config = dict(
    targets=['shape', 'material', 'action', 'size', 'striker'],
    hidden_act='relu',
    depths=[2, 4, 2],
    loss='cross_entropy',
    residual_init='zero_last',
    ema_decay=0.999,
    max_steps=22800,
)
Rows from block 3 of a small sound classifier, named by matrix and row number. Rows with one number belong to one channel. Each number is 500 + 50 x the weight over its row's rms, rounded and kept within 0 to 999. All counts start at 0. Numbers have three digits each.
After each channel's rows are labels from the 100 clips, of 14976, where the channel reaches its highest value: "strongest on" is what is common among them. Only what is clearly more common there than usual is listed. The data: struck, bounced, scraped and rolled objects made by modal synthesis. In brackets: how many of the 100, against the usual share in percent.
# convs0: first width-11 conv (model.blocks.3.convs.0.weight, 128x128x11, each kernel summed), inputs 64-127
# convs1: second width-11 conv (model.blocks.3.convs.1.weight, 128x128x11, transposed, each kernel summed), outputs 64-127

convs0.101:529438493434430382385489481502495492524443445522475486602574499434405426496484506493411491471527426403574539423504440433495564472516490500443491496474463410426489467556466464507505463473524507
convs1.101:505577505406607502485526434461552441510485448414531553442507593456517503516452341411505495488490426502450507528558613486509531572509551506471502587476455578488527495500481540541487460500488467
strongest on: medium (100 vs 32.7); round plate (58 vs 12.5)

convs0.11:568518495434553515486483512496488470445414440447483470484462519498525561570604487493560444461418429629452516490533488428495485524548544430479477492500528417526485462451411512478394490496530524
convs1.11:499484510573460452503497471415497494488485473441541395507441523518557458455554485504472492516490481480490470478525512612476537617459547561377416550477558514553516499510430512546527357573481498
strongest on: closed tube (62 vs 12.7); rubber-like damping (40 vs 16.3)

convs0.0:485473508444503461521481512514492479423496503521492500467350497461513352400560485540468509502569544340471499541465507509547528504503480515444543507494435408469555480490486441517529494488457412
convs1.0:499556467444588503513483532490436526571520558517534427488455521543473551477370548512544509540562578491506489561496494506474574470496533540500527494496533349600499524411547396543529485464574548
strongest on: medium (68 vs 32.7); membrane (51 vs 13.1)

convs0.21:620495519501496515512537520512486509513563520554468500457454662464487525492510433479493469542511423524457591388573470471527433627568468438562534491453511493523421501481533499515524517524504531
convs1.21:454481448628513437465522448522533533504476487445479453478479564484534466453499470502476522492495555508496395451421530518529533491436490479473466508479518528504484501514373473506575409544521499
strongest on: steel-like damping (66 vs 16.7)

convs0.50:494460503400426519520485453498516501337501491502527480468358486475316393417437520512438512472561441450569509521473499475511513507511523476538576504524433397492547493425484450524582524554484472
convs1.50:466613471442556445554499499488518474504535407516561498528424540505495617508517525497483509521451441450613519508476470495487497501517498516525523539503505425477542500460491470456478523489561476
strongest on: membrane (52 vs 13.1); plastic-like damping (41 vs 16.3); shape: string (33 vs 12.2)

convs0.97:503549486494518470477492460484477506483513570489369424502468475561537518483570489489517482428597399522501513480436480502461468509503459563461540499473551566425496495497520492505400314494504497
convs1.97:465463495509609447501520566490512514493541430510506420529465505485553546476419478483532518501589375418518521505531490490551502466495494551423487522479617535496448447445487454532527534464508402
strongest on: striker: hard (93 vs 50.6); large (81 vs 33.7); square plate (45 vs 12.2)

convs0.107:493419519490555472548464529501500509512487407398384540471578446516490522548467491467512487363517447536463440475498456395244494486481527507419480503492487445496475462461410557467330488536519445
convs1.107:483489500524471442497494499441584519544428442433496489517437519405477483501454479429447522445560535544483396396520535562668532476470542504436466446453541554487497491584484460626496502558482460
strongest on: striker: hard (100 vs 50.6); small (95 vs 33.6); square plate (58 vs 12.2)

convs0.85:466498506558564480481503496526503502537482490538226448529537467526511509471504489368465551419548403549515489500475493481223478527447524544456501519508534545460475470450488525520376428501484525
convs1.85:493464485579546436519528550465522491552481472475404481515462510395608499489473432452495596401524473500501427438509495526645421443466533549445492490449562537383493495508437344494544463486490413
strongest on: hard striker (100 vs 50.6); size: medium (63 vs 32.7); bar (60 vs 12.5)

convs0.91:501449507429379500467497440507524531495435467526488347566564511472576509518550496471507492524458453481506505476497497500479350497499517484486529498513462454521333491490505534512515473480486457
convs1.91:519525440455471506560497424471480500510490460457549499454507512449499443489433414467443470412464487486515454432580500518509461479533524421528508533446479555431516512510524529509435511391497551
strongest on: medium (60 vs 32.7); square plate (55 vs 12.2)

convs0.86:506479495389524550489486457495541490542480525544519473544531546468462274465493503490470525523548411440483525493518498499505405522494484570510525470499472513525491518402548480490543465419502509
convs1.86:517551496390462523516485505496471496502493465602543522527483514538501635450578456473492507542528593383524491507481461502447451503553544458501605499519529495547527495418498493420531504669518511
strongest on: string (96 vs 12.2); small (92 vs 33.6); striker: soft (76 vs 49.4)

convs0.49:487608519510474487548580416350484467606587459515492510595461491409466476482503405526493522577473532491494512528409438455445471438502414497472478458432432483517430535535536559422550473477604506
convs1.49:379442520522502553542492530613487454634581482520540481611455553519471483454364450521484455501518550509474444461538461485485569586518517495540436436464499517407510571548532439576489542473507451
strongest on: striker: hard (80 vs 50.6); bar (48 vs 12.5); ceramic-like damping (48 vs 17.3)

convs0.125:481468497551460532407537410372429472508541441438486529507534511478488516531471506492503501458479461488525462491488510438425489493511368508570520428435491522464486506522507542457423503526508438
convs1.125:475558429528470486479449502520523512493483548501486494502538473580525447588580423454421497544380478607514509428479524419531545472414549484445476531491533496579500446457361519576518461521481465
strongest on: scraping (82 vs 20); square plate (29 vs 12.2)

convs0.12:518482471559495446427508498493500473492491436564217468492528487515514499517513528538521564434525415563450554471532490466274457508485486546480524528500449489452505425516490466496367468528533471
convs1.12:503465551523510470484572467507483529524475516489367395501486493497543474498479496533508591372543414460500469439457465480731431474482543506495462455477464534394523446542463388520501567474534444
strongest on: hard striker (100 vs 50.6); clamped rod (29 vs 12.2)

convs0.8:508611487482494458452463411541483543551558478430427467490537575463504494462479521443476555527609533434538528466509562531499507475553427516449461520464424505423494489519505482495541485536536630
convs1.8:500560499539510520458543436596463496457500506572511517444399557460482526488422576575496480447524523500489390531469393492503496518413523505606467481509504583520483496561549538482334591497622430
strongest on: repeated hits (64 vs 19.9); ceramic-like damping (49 vs 17.3)

convs0.25:456494524520523432518592516451535455533584486524562530542489414437482511519471552533512578544548528420399530491391517427554520453491441520486450549510453544469528532554625516567516534461510474
convs1.25:499504463518577536541608497597493464532505438519492512564498494548392485480478560523497495479549504484532506491465477342460567656499521520573428453516480574441465530594589484533429585480500456
strongest on: wood-like damping (50 vs 16.6); clipping (29 vs 7.8); text has "clipped" (29 vs 7.8)

convs0.95:530496505488486515498465478494455538474505547491510570498356496454376375495488497501465461534500540457471504535499498475521511504525514395494526506491426509520522476489512411494543553513505417
convs1.95:492561528421548526503501557494463481476505485479431525500404563473473588501476584468529517533519500467498435462425468443516455467480470742527569505489460436429489441453511443476430538381572522
strongest on: large (100 vs 33.7); round plate (83 vs 12.5)

convs0.90:497426503510626457515510430505489484506458443549485500596598520499446478476535433423311332481517512558532528475594543470490490515516527498454492519487555488479387505509504510485471458507495508
convs1.90:526542508425534470542504484454485508567493509492538600517554496415479504583368405492469406396524598633407475463484495533476555521516494369490536451491528476547577470503482457511424462481493509
strongest on: bar (80 vs 12.5); medium (60 vs 32.7)

convs0.1:490520490422499465412499488523491540485452468521515549522646524526425407599524452427494516491469469515479524557529490469476424475505484490431506494498553488478460536483508494508522454457509434
convs1.1:488600481453378446617469540512510461491491488607572494426493533509480467490542473457482471552437608484490504495500511501450525512544501401524625569514496500528416473457465542486464578506463585
strongest on: round plate (95 vs 12.5); small (88 vs 33.6)

convs0.61:527506509499459503511511543507495510508505478468415546385332531485424435506496355525465452464413518449473508399511504488506390519510491354514497487501468541517376499475508442509484482522521489
convs1.61:512519502477443555407490524443517479429431465525517476418369511425603500486511464419480596456500495568527404523485440511515511467506529683433442485462437516533418458486517465578447463503504585
strongest on: large (100 vs 33.7); bar (62 vs 12.5)

convs0.99:512493511423467476510506446513440430502485484522463500547543499484456510555505571491506383478526539521496557551432528456447406505514478489464576482453495472477386497542548510532495563352535494
convs1.99:483448501444494508496502505580452482538518453506554474597495516508490547525430442521528449512513505481390487481530459498449436535501501478489537474492483506536631534528474517536541629451459520
strongest on: square plate (65 vs 12.2); repeated hits (56 vs 19.9)

convs0.46:531502504554352429448499484497497499490472480430457501508486503519375402502571561497441504517393517423418543446445502479507482477513496514512506483480505443497490479502530513500483506319531486
convs1.46:492531510472594554441498498463531425427500459461450505437498526475599594590421485476489569476465477412454486489559499488531318503474481501465571499448394476487444419430511450520505505544454484
strongest on: medium (100 vs 32.7); round plate (91 vs 12.5)

convs0.93:532511526503496455595424501510514477585458600590477467552421532423546505458504506431442491475433473485353505516517542490516460518497534504514542487497445466524492445446502473505553307423529481
convs1.93:478570516505438585475469529499432443481497549537532552523468442500481533456669508435529492492514504578423464496469482503405465551534499391435538501509518493543499459504474565454491551534466557
strongest on: small (97 vs 33.6); string (96 vs 12.2)

convs0.118:496473484528503461470487480483529505505473353505460407465549513491528457429584467459566497488470503507532498495512507470500475513508517480495524478483515313479567522495491564482458473418504543
convs1.118:457518518530494565552502298524518492515524488482552525469402487538535501498495497457362474494420522438381462516529476482470506461460481462532499471509470388493423533492537584496525466496515533
strongest on: square plate (94 vs 12.2); small (86 vs 33.6)

convs0.6:485429474505500414519465482515564586408450490470468510529494431517509548327382465478345475461525479513514416426544507453520469466487523496541505429523554530531482487489484470498483425416549466
convs1.6:532500509606466496542451476376406538490454579523495538500483518377543569514538524449511534514481564540507509497524484556430515602571610490505497568464508523562498480448483522497417469483452542
strongest on: striker: soft (80 vs 49.4); small (62 vs 33.6); bar (44 vs 12.5)

convs0.83:470531440506471460470497534485500482538517481488474480520542466480532515496521477462533494495448519467439593588472479553499465612636520543495523566461446446497542573501503510530565462548481458
convs1.83:479408572534511501439437483559565545540407503491497502488543456459491450497452491486485528388517529515493529461441531626482466563471561484549533481541503506550424527521441440458510515500517444
strongest on: steel-like damping (89 vs 16.7); repeated hits (52 vs 19.9)

convs0.72:418533426504532448492515477494468572455471491501403466489525459405424517478490506483452423496451447515525474521509443426467477507493373517543380407426519514479534470479517525484505486455426536
convs1.72:509557430477488478551430536494520480503517482518577551489500463539491510519477448397511574589500488520541459528451638491450516501312552503483453573499514549549503492476428519457512500536437590
strongest on: wood-like damping (62 vs 16.6); repeated hits (56 vs 19.9)

convs0.34:507511464470547407540497469503538545521509516479555546637506498487358351451471358502489565489479485495471529597522483455510505496523486536459479505477585407455542526457443554522504426516525476
convs1.34:531552492414498441513467561507472494454504457524524498537514474500482567581584433451411456498493570376525494401469499540518437489538531399529531507474535553526467448491481469522463523426484528
strongest on: small (99 vs 33.6); hard striker (89 vs 50.6); shape: round plate (41 vs 12.5)

convs0.33:484484504413480479487468514493485521535486332476510395333624493468489502472691520498522487481548512433406534498502484473494534491506483509394460480499454399531524490439515461501458459483514433
convs1.33:489546512450517559502480409491504544485515468535478594404465521494538631574383430482385528556513503441492445502495487506484477506486551473399452435492480506501399480414494537488481458535533485
strongest on: round plate (64 vs 12.5); medium (63 vs 32.7)

convs0.57:504523512469516563552549518498498490542500489507513484496457525527529456514533483455523492492499459552497475467494496522563472603578540473500521574494504451570486507465489521415443541465533515
convs1.57:438499305607481519555544505556562476604493497570453488504499617449526482491501522468444627423516536539462474509419492523501525489519497523506495440515505519447462544519505505495549531512480461
strongest on: striker: soft (86 vs 49.4); reverberation (66 vs 25.2); text has "room" (66 vs 25.2); text has "reverberant" (66 vs 25.2)

convs0.121:501456479422579403522493442513506517538465369421499504509482486451503516590564574425483476488442485537378503548487490446468403495501504550440498484507479276492504508445492620514431501439494420
convs1.121:496579526419433531452493481492523462497506441511581486496585532439473509573522543532568533511514512442502459527502500482444467524506487489476528541525553562482454431457474500537503491543523562
strongest on: closed tube (100 vs 12.7); small (100 vs 33.6)

convs0.47:542361503501410486636449510486482437530536469461495457456484489424484312441506505526451473466441441423482504492434480417512438506500559499519585497574554420434509549500528485472533539461538407
convs1.47:462563405461496499569569494551558469480535430595478488519488557520475644575531563539434531463531519454552483547502546473532510478529472485486499514502502460465491462490506435529520534493552484
strongest on: string (51 vs 12.2)

convs0.10:510490543547571460546534473518545494506518472411479518482424511518416477387494479531379456467333415437344503425624458501533473524515560473535554422522440600518462470473513435526498467450557499
convs1.10:526438490560429519478520456394521518514392498513476467499488534395525475445506410481439592443515465564504426559447515540550420494514562528445416473466510625504452509520416505524499493549495558
strongest on: hard striker (83 vs 50.6); bar (71 vs 12.5)

convs0.63:497427516526423557544437464504509509363421453464591524507473470514469485420451505462403473500535345475554508536548481480536532522530539431516520484539486354538565468376449532494543541490473488
convs1.63:531525538487513378573503624375516472609437517522530489532531551439466493472474492475473461486434464524491514532499554551594549501449566490495522572435528497502574569515452507533492514501516535
strongest on: membrane (94 vs 13.1); rubber-like damping (67 vs 16.3); size: large (65 vs 33.7)

convs0.13:498437487517494520468530499534479488497483491450512540252341522512505477529579499498514473490564517574583538434526463462496540487507476481481544492514463497484495493401511513487490527592470479
convs1.13:583426466546523423546501385540544469514494623469419431473438466503534517439491448469429482496521484536445461506585532499551569575468503435572471503492545359488538551439463493510537462556511490
strongest on: medium (82 vs 32.7); membrane (48 vs 13.1); ring (36 vs 12.6)

convs0.18:510436510479496522549471484512492523469313482533541447428405501487461433461514564448415444418525481469434520564493553394518448463475567474488538475542386444510525412374521527505522562473492400
convs1.18:515512552456491478505522498422559448584433477594557521498488559459474591466449505535438590504483471508495486501468527486538571517458522469498543605470536505548513560580438550469433546611542560
strongest on: large (66 vs 33.7); membrane (47 vs 13.1); clipping (45 vs 7.8); text has "clipped" (45 vs 7.8)

convs0.14:508486486516478548488487475521466494477438475504553409604573504494507479409435542497326446395480498572599528465510501393519572471552513452544467445532472516488452434491455401504443501522496474
convs1.14:530464441639514415525524446497495581551418520535517569509453521486546463536474510491422490531441525571460467600526471509508546544474534519489414539483573534588475508538430443499471450542540503
strongest on: rubber-like damping (43 vs 16.3); plastic-like damping (42 vs 16.3)

convs0.59:589482498594455451406502514519436597470547466472478514481505598450512541438463470506506482514446576497571580556609454520447509546607489502526491511424469518448539541512519520498577519474573525
convs1.59:504481520533472482453554428502495685563428503494497535460444575500528472478459499520508483462482508496485380488341468562477503503367558465499420572407551551578499518508476478431442523516677458
strongest on: scraping (88 vs 20); large (65 vs 33.7); clamped rod (34 vs 12.2)

convs0.23:498462501449529512540474441506490488519477447511513591545507497481452473453494415541483522526293572437347511406514503426516477487483500527485523471496600431502511503414531499482523512477511507
convs1.23:515573511381506552471481558505479498462496459489426531511475490483420649534519493492487569439649549328407469452498475514479430513510540549503535509531458453473499457492525483499465514433486502
strongest on: round plate (51 vs 12.5); clamped rod (35 vs 12.2)

convs0.28:460499529432424536499579472297361404486532468498527476548484461463502460459462469529480551521454492475505480513391493472393513462466365480552477487430443502552481516518505459360567496511498479
convs1.28:448449430482526551527522517547492464561526438470447527577473559546468538570512468516460507498520505498458506522575459457559565593426519531564489440500483494331520585536569433532501537430508451
strongest on: string (33 vs 12.2); membrane (30 vs 13.1)

convs0.42:506456405502470454515409465435454503480444505475451543487450483442476503479560473607433477480483512471513501526490574364481568499533478405482495510425466482484473502450517466360495537600489440
convs1.42:517449521498484471597522473453530524608422491486563513495467555450524554528512517332428508626509497529476485435461420493352547465499542591488481467495473533612530487528485467454494451523555603
strongest on: large (86 vs 33.7); rubber-like damping (48 vs 16.3); membrane (45 vs 13.1)

convs0.40:509474502486459452429449458519453496380479443511474470323404519508370496455593501531500450468440483511463508521486466439453556484507528372479521534518421402420490493495443487513523574490545458
convs1.40:499574501421555540413532438500555462487533495479586501555491534539491552494594428504497579524540437490514501555414565473494547561463520621446567521575388479571658573498401447488499504576525507
strongest on: clamped rod (62 vs 12.2); string (38 vs 12.2)

convs0.69:504527505410362500485486438477448455520531439495481472492421484473272349491486535521434464515476505481558537505500530466519506492534481536511549474470423349489484513479527539479494516511543498
convs1.69:504577514494486458602512550520522455532519445523462505499429528542511608498502607493530470542488523409454477524432472500515519568476473532515512519484483456513533491498498438471473522450539526
strongest on: size: large (70 vs 33.7); plastic-like damping (66 vs 16.3); membrane (62 vs 13.1)

convs0.60:472540422501499467484369508458404509494518455497549540528514405515545484463482551564487523502487512521434437526536583558491477323442320522556478469487533503554529476505436414464520478509491499
convs1.60:469481536502518540467421548538424550517564525513484532545483444476575494510467556494527538512468555495519556457499363586491452433612556510581510455626471503454496510561523520449486497485475448
strongest on: thin (high-pass) (29 vs 11.8)

convs0.15:509516503559385451516485472524471537442501476458517457279348506521386484500469554454516520506471418480513501519488525476503516510496583452482516537466496480541535443495415572507501554417534469
convs1.15:496489547453618468496533540484499487586522451509435412642519514575560623458485510450528550506568443422519516538428469451521412543493525513470525498476492454517562486429487373472487512551522482
strongest on: clamped rod (72 vs 12.2); medium (71 vs 32.7)

convs0.96:526576490669490553369503438497530504494468504412489306512435554510424428481432466432465505496574451593439518545526505494481457537506530462447499515494617499521523459492510481494482510543483484
convs1.96:497419487621585575463504489485492468511502427480504648597492491531510514569594512435411485516479459547674474487528498489492409499521477465489497529459517583458515513472499491470537451502514543
strongest on: bar (97 vs 12.5); large (83 vs 33.7)

convs0.109:554464471478470470532516468501519452598490487481451476488536555461509477396485479560515513436505375505548597426369454439575443482459466499569465553487499522561541564533512437470512485479425474
convs1.109:499510482501526516566681508578479510515440490497449483502486562493530507537542538617468525427581458500501442510510429438482480526462479490530466442515531526447476486503593515453482542504558474
strongest on: repeated hits (57 vs 19.9); ceramic-like damping (43 vs 17.3)

convs0.106:500377499504534526480495476539495517427362483453500489537549493468531479354484528460335444447474384488425489471579493334496443499494470521494467496520490491510488517518531451469508473436467443
convs1.106:537579420537495503522487502468439465531329532474485537517548503503503475492498517529467555402456549494489455466476450607513533564492603485543403603427508530521522528600530563604432468534455465
strongest on: clipping (28 vs 7.8); text has "clipped" (28 vs 7.8)

convs0.119:543519527454446485468513511536519534476486519625519499450529556557503568540503519476520392512511498569431479454535442533509507508507564442486514392503503557537478452479459465497498466500517534
convs1.119:516473529547482444502525482415535414472477617564474398485449514417565483384532479466500529491488510574460452468478563503526573509500566427400516601472500494580517496481441523525512417599509547
strongest on: ring (90 vs 12.6); small (67 vs 33.6)

convs0.98:497420459567595493414521471523395505413487636441521535525425500512383411515440481510485541506525521510443518528575509488469409490498504488488523515459493604449569491526487625486562520501498492
convs1.98:448514531505581489410509460519528502486527341509509538601499499462442406600487491489528497518427473521588527464513572509503418513525485507508500535493454681402481496543465441506485520451512487
strongest on: repeated hits (40 vs 19.9); clamped rod (30 vs 12.2)

convs0.120:504468535570425495474517475520527504277436467489519487306483548535430424442572498511475482516481388519536503491507499418536476537486538500526560469553527475495492485398459552512508523487506453
convs1.120:520506507486502510539499528464503480647400454418472437550485522513462566399452535493435462445491586498487490474416483615542606557432562469507449537437519443517608600550420495514536434533445530
strongest on: steel-like damping (60 vs 16.7); membrane (48 vs 13.1)

convs0.65:508478469639574564284580483513441520504486550453447477464439503524495457500492503567600510452520294588470505450609444464473487491508504451526481497479442555486602458532418440491525521526567462
convs1.65:474456497551556564399565522474513536498467415508516425648528526505423391519483404508502509549462424449506494432448568485490460462487555535497523495465417609458505514500467470519505580489529521
strongest on: large (85 vs 33.7); clamped rod (83 vs 12.2)

convs0.92:495515488615470497445517466522535524503466462336521338458418526469342462422394499397439417466492493582589530429496429504524536498510552461502462525529532514502526412519504458520422503490525488
convs1.92:500457550554591496449469535477512489504502486495506612510556464521568530627520488446463499556434484498511481571483620497503490562459520465484472639488471603535522451497391501483559439487513509
strongest on: bar (95 vs 12.5); hard striker (85 vs 50.6)

convs0.94:500428532381497525502480551484501517470453446461479449544464514468488467454473465470451480537505427430455495480502494407522453477521536448516550474517451483474359472413513554481423491590534425
convs1.94:460569484502471453447459390473501414475538489529552578547426508485410455460423460473485405527492539468519458436480445532500610518447491471445473623509591519506469526528423475553482494526474526
strongest on: striker: soft (81 vs 49.4); size: large (63 vs 33.7); square plate (39 vs 12.2)

convs0.108:423520501561473516510476502497550485488477603596503546442536441527561603487486510590519480567560576488524456543436505547607546569451573476525513511488503570513506491458539490528550565410495528
convs1.108:466588439447519513527494575549497521444537576504516581512554529422508452540512553483464557557460617593539495442384452526401492399518421498503564474493439494510450511508561454543430579463574526
strongest on: striker: soft (85 vs 49.4); clipping (36 vs 7.8); text has "clipped" (36 vs 7.8); bar (30 vs 12.5)

convs0.77:510460399492480491510483546501522552500548462497420472497533461457603545403492439409473490473492506445460547488540508481479376567553485514502477542436475525487446502470511445525561458500503512
convs1.77:536511593533463506484534440514430573575373527541443475492483513493511493439470548448496560351495497518525518489398465547452494562481638478492466521462501497595479474511520421378478478523474490
strongest on: steel-like damping (90 vs 16.7); repeated hits (55 vs 19.9)

convs0.4:505512514493450482564499530504477484469504517497573534344548515477472575506382494460537465515336495450373529486516517474520532533499581485492529485481575455520567461468486480494572506398528597
convs1.4:526521506449576449495496583506503477597511558499331512657524553467497520508361483485500648492636493514451496528532485466535516556484541495416463445493561384494453462458532429528465517507504509
strongest on: small (93 vs 33.6); clamped rod (89 vs 12.2)

convs0.73:516544522342580562398527519492504504481492602623410444530472486561568509538528475501551531483518549527450504427432471525484386525497493513489563492512428532514502475485506475491484488500519524
convs1.73:512417516470525464440516495486504444605503487640467413529517575466564537498460515452482489477501457436417484416584523510511586484547528476493525461452609484487523427482468495497535487487538502
strongest on: ring (92 vs 12.6); hard striker (87 vs 50.6); size: large (67 vs 33.7)

convs0.16:479483528353448540502496463496513507480471477508495479437524487487512523596519500390551521542487440369482480440447483494480348519464509512488517471557517488511448525365534575493457498489467470
convs1.16:499627501467515487540439490505486565469486474485538547469439514521449477481493549469423494462447581449526417506467565526479550555433534414507515661474502476474503512533535474511451495522537614
strongest on: medium (83 vs 32.7); square plate (62 vs 12.2)

convs0.64:489585519485513492493480444524534576504471451459531531474430481521478313463477456478506541529382572439343489506498486427542474493496499452484494480515453532545514447435493491506490472428500445
convs1.64:538550532469447505384495582436416503465457530520440471491469440409486598432491600508517469470485509555418433515470504499519528555489586520512481534464500444511484488456392519458519523493436641
strongest on: striker: soft (85 vs 49.4); plastic-like damping (39 vs 16.3); membrane (37 vs 13.1)

convs0.71:501503452535496493557503483473545535516501496501476541543526503462606459462436476540556571488363495441347502458532536463500469451504503543491514455499558478448575508458505512446548340504538489
convs1.71:475521492351466635505513495479510456496514508495586537491527514530485586567526448483485494493610530468370502486511449512457341541475523458545627566497458516520518473438534580479486539395578524
strongest on: small (100 vs 33.6); membrane (92 vs 13.1)

convs0.79:507513492483453391506466515486512516466468498476499370501372566483284483532431535418409523511493442378557526449466507502502486508498543556430505526503536485509506467527497542493435478412478509
convs1.79:492502510494550560468502393469491494469513408510567535500596528520485503499647518389525573493535460359514464376481487498505421500465490411505510516482335520459515491518449491530522472498530431
strongest on: medium (99 vs 32.7); hard striker (76 vs 50.6); string (50 vs 12.2)

convs0.32:468473488550439577316508522497441505379489450446492477373443468589434496495454503488513557500507493493493516527525478476485513544497449387497482557509503567500604465487429445495491613530491517
convs1.32:474524492470456602345494409503455503388497495496586481476481493427406482493553442545474604501511509422499551389492532515480469503475519434511500474495347482491489494537462575527491593492446463
strongest on: string (67 vs 12.2); medium (64 vs 32.7)

convs0.117:497482492495546435518522556478516517502467496511500494385511517515562527512429494364508507505333509477311506459505531483523299509510491505505507466489525462490547479460520519486550371435534529
convs1.117:461563536403393638508517480488500467516504529506555479501586549523444513504424523455519457479546525560407490503466418480427428559515519431468530579498477504528531431431522584480474585528517582
strongest on: small (100 vs 33.6); membrane (95 vs 13.1)

convs0.124:508553494483360486402486451485497504396478487498513350446498518480252292496563548511442496472489442527514532477506529442500549503502512496462502533504460465508533502492519505491508477405528489
convs1.124:484505517455636542494501478468519482477499423490525556466559491549564623497579534476425592523508422362512499519384484492519490501462496517489503493505336408558504460480454462486544442636566473
strongest on: string (83 vs 12.2); medium (73 vs 32.7)

convs0.35:506525514520505486476492555473452557503492494520535551535478469507485459557475436564456457534495476460560437475498399529485525499505433497568511366518486522503488454492505459445575455529581627
convs1.35:518565470482494468459522494366467509497484485466559497454495501462487491554537529464494429509465522510480350464516599540511527433493492513523515531430458538558524401486411511611432442491632519
strongest on: clipping (33 vs 7.8); text has "clipped" (33 vs 7.8); pink noise (27 vs 8.6)

convs0.70:423506429504480496514574492330397454488515490480484472475527496468447516468496551493490479491477487488514448442514570402454511455481429521513429484529476537481461532523537484336466499490537511
convs1.70:503468363563500515577527524474448462519484432505561485534514472473481505518532507413466594481514479592450492532511509425527620501426593515503406405479456607456506495532584527544483557405539457
strongest on: wood-like damping (85 vs 16.6); hard striker (80 vs 50.6)

convs0.122:545541522480630445492443553504498478502506528529503569642500505515409509538419427487584532473505527571370512503509480506504583481499478502511512520475501553433497507549465457496581525516500518
convs1.122:504444516508700506486489491528468519494507402522485575606513496537484437561564476498391484488417552495554491467516523506512549488479499548498535509476527496400469483504458456525473491598491489
strongest on: large (91 vs 33.7); closed tube (51 vs 12.7)

convs0.111:554477540495556612602463544581492536507534531446547492418427450463538512552432529478434512478525446570452509538552499457510551549487487501480535550513510515508525476547529564542369530551530453
convs1.111:539504383495494476529606469568568454512396475489493521494525474499490454577510493532498519526535479489494524493495540499503511548449474489549481491501512503472468463559510536661427567506588463
strongest on: bouncing (40 vs 20)

convs0.68:499490494485513474539499589514528464473457498493475503488593494507479569550518538494511552452554516463469496383518525502529438496519493480548390489514504504560308453517435568536498426651487501
convs1.68:489549519514479517460477484479488516393497469509491470429462493495530445477499604463596509490497433440516495541444494453466505519503520607439442575484476527531333379471469492452430481632521513
strongest on: large (79 vs 33.7); square plate (36 vs 12.2); shape: clamped rod (36 vs 12.2)

convs0.52:508491497443470493443500504487507540462454509453535533571554495521515425426404525520468609527502453498492493413532498485558519475499462548513492454510513430495610495475518534466548476513500513
convs1.52:496486488364485516510512506460495455595524405515522493527499576441459587487440409479510488503469491414481484467498465455505448477493545471574599536506497485507492499431537598503492539471565510
strongest on: membrane (100 vs 13.1); small (64 vs 33.6)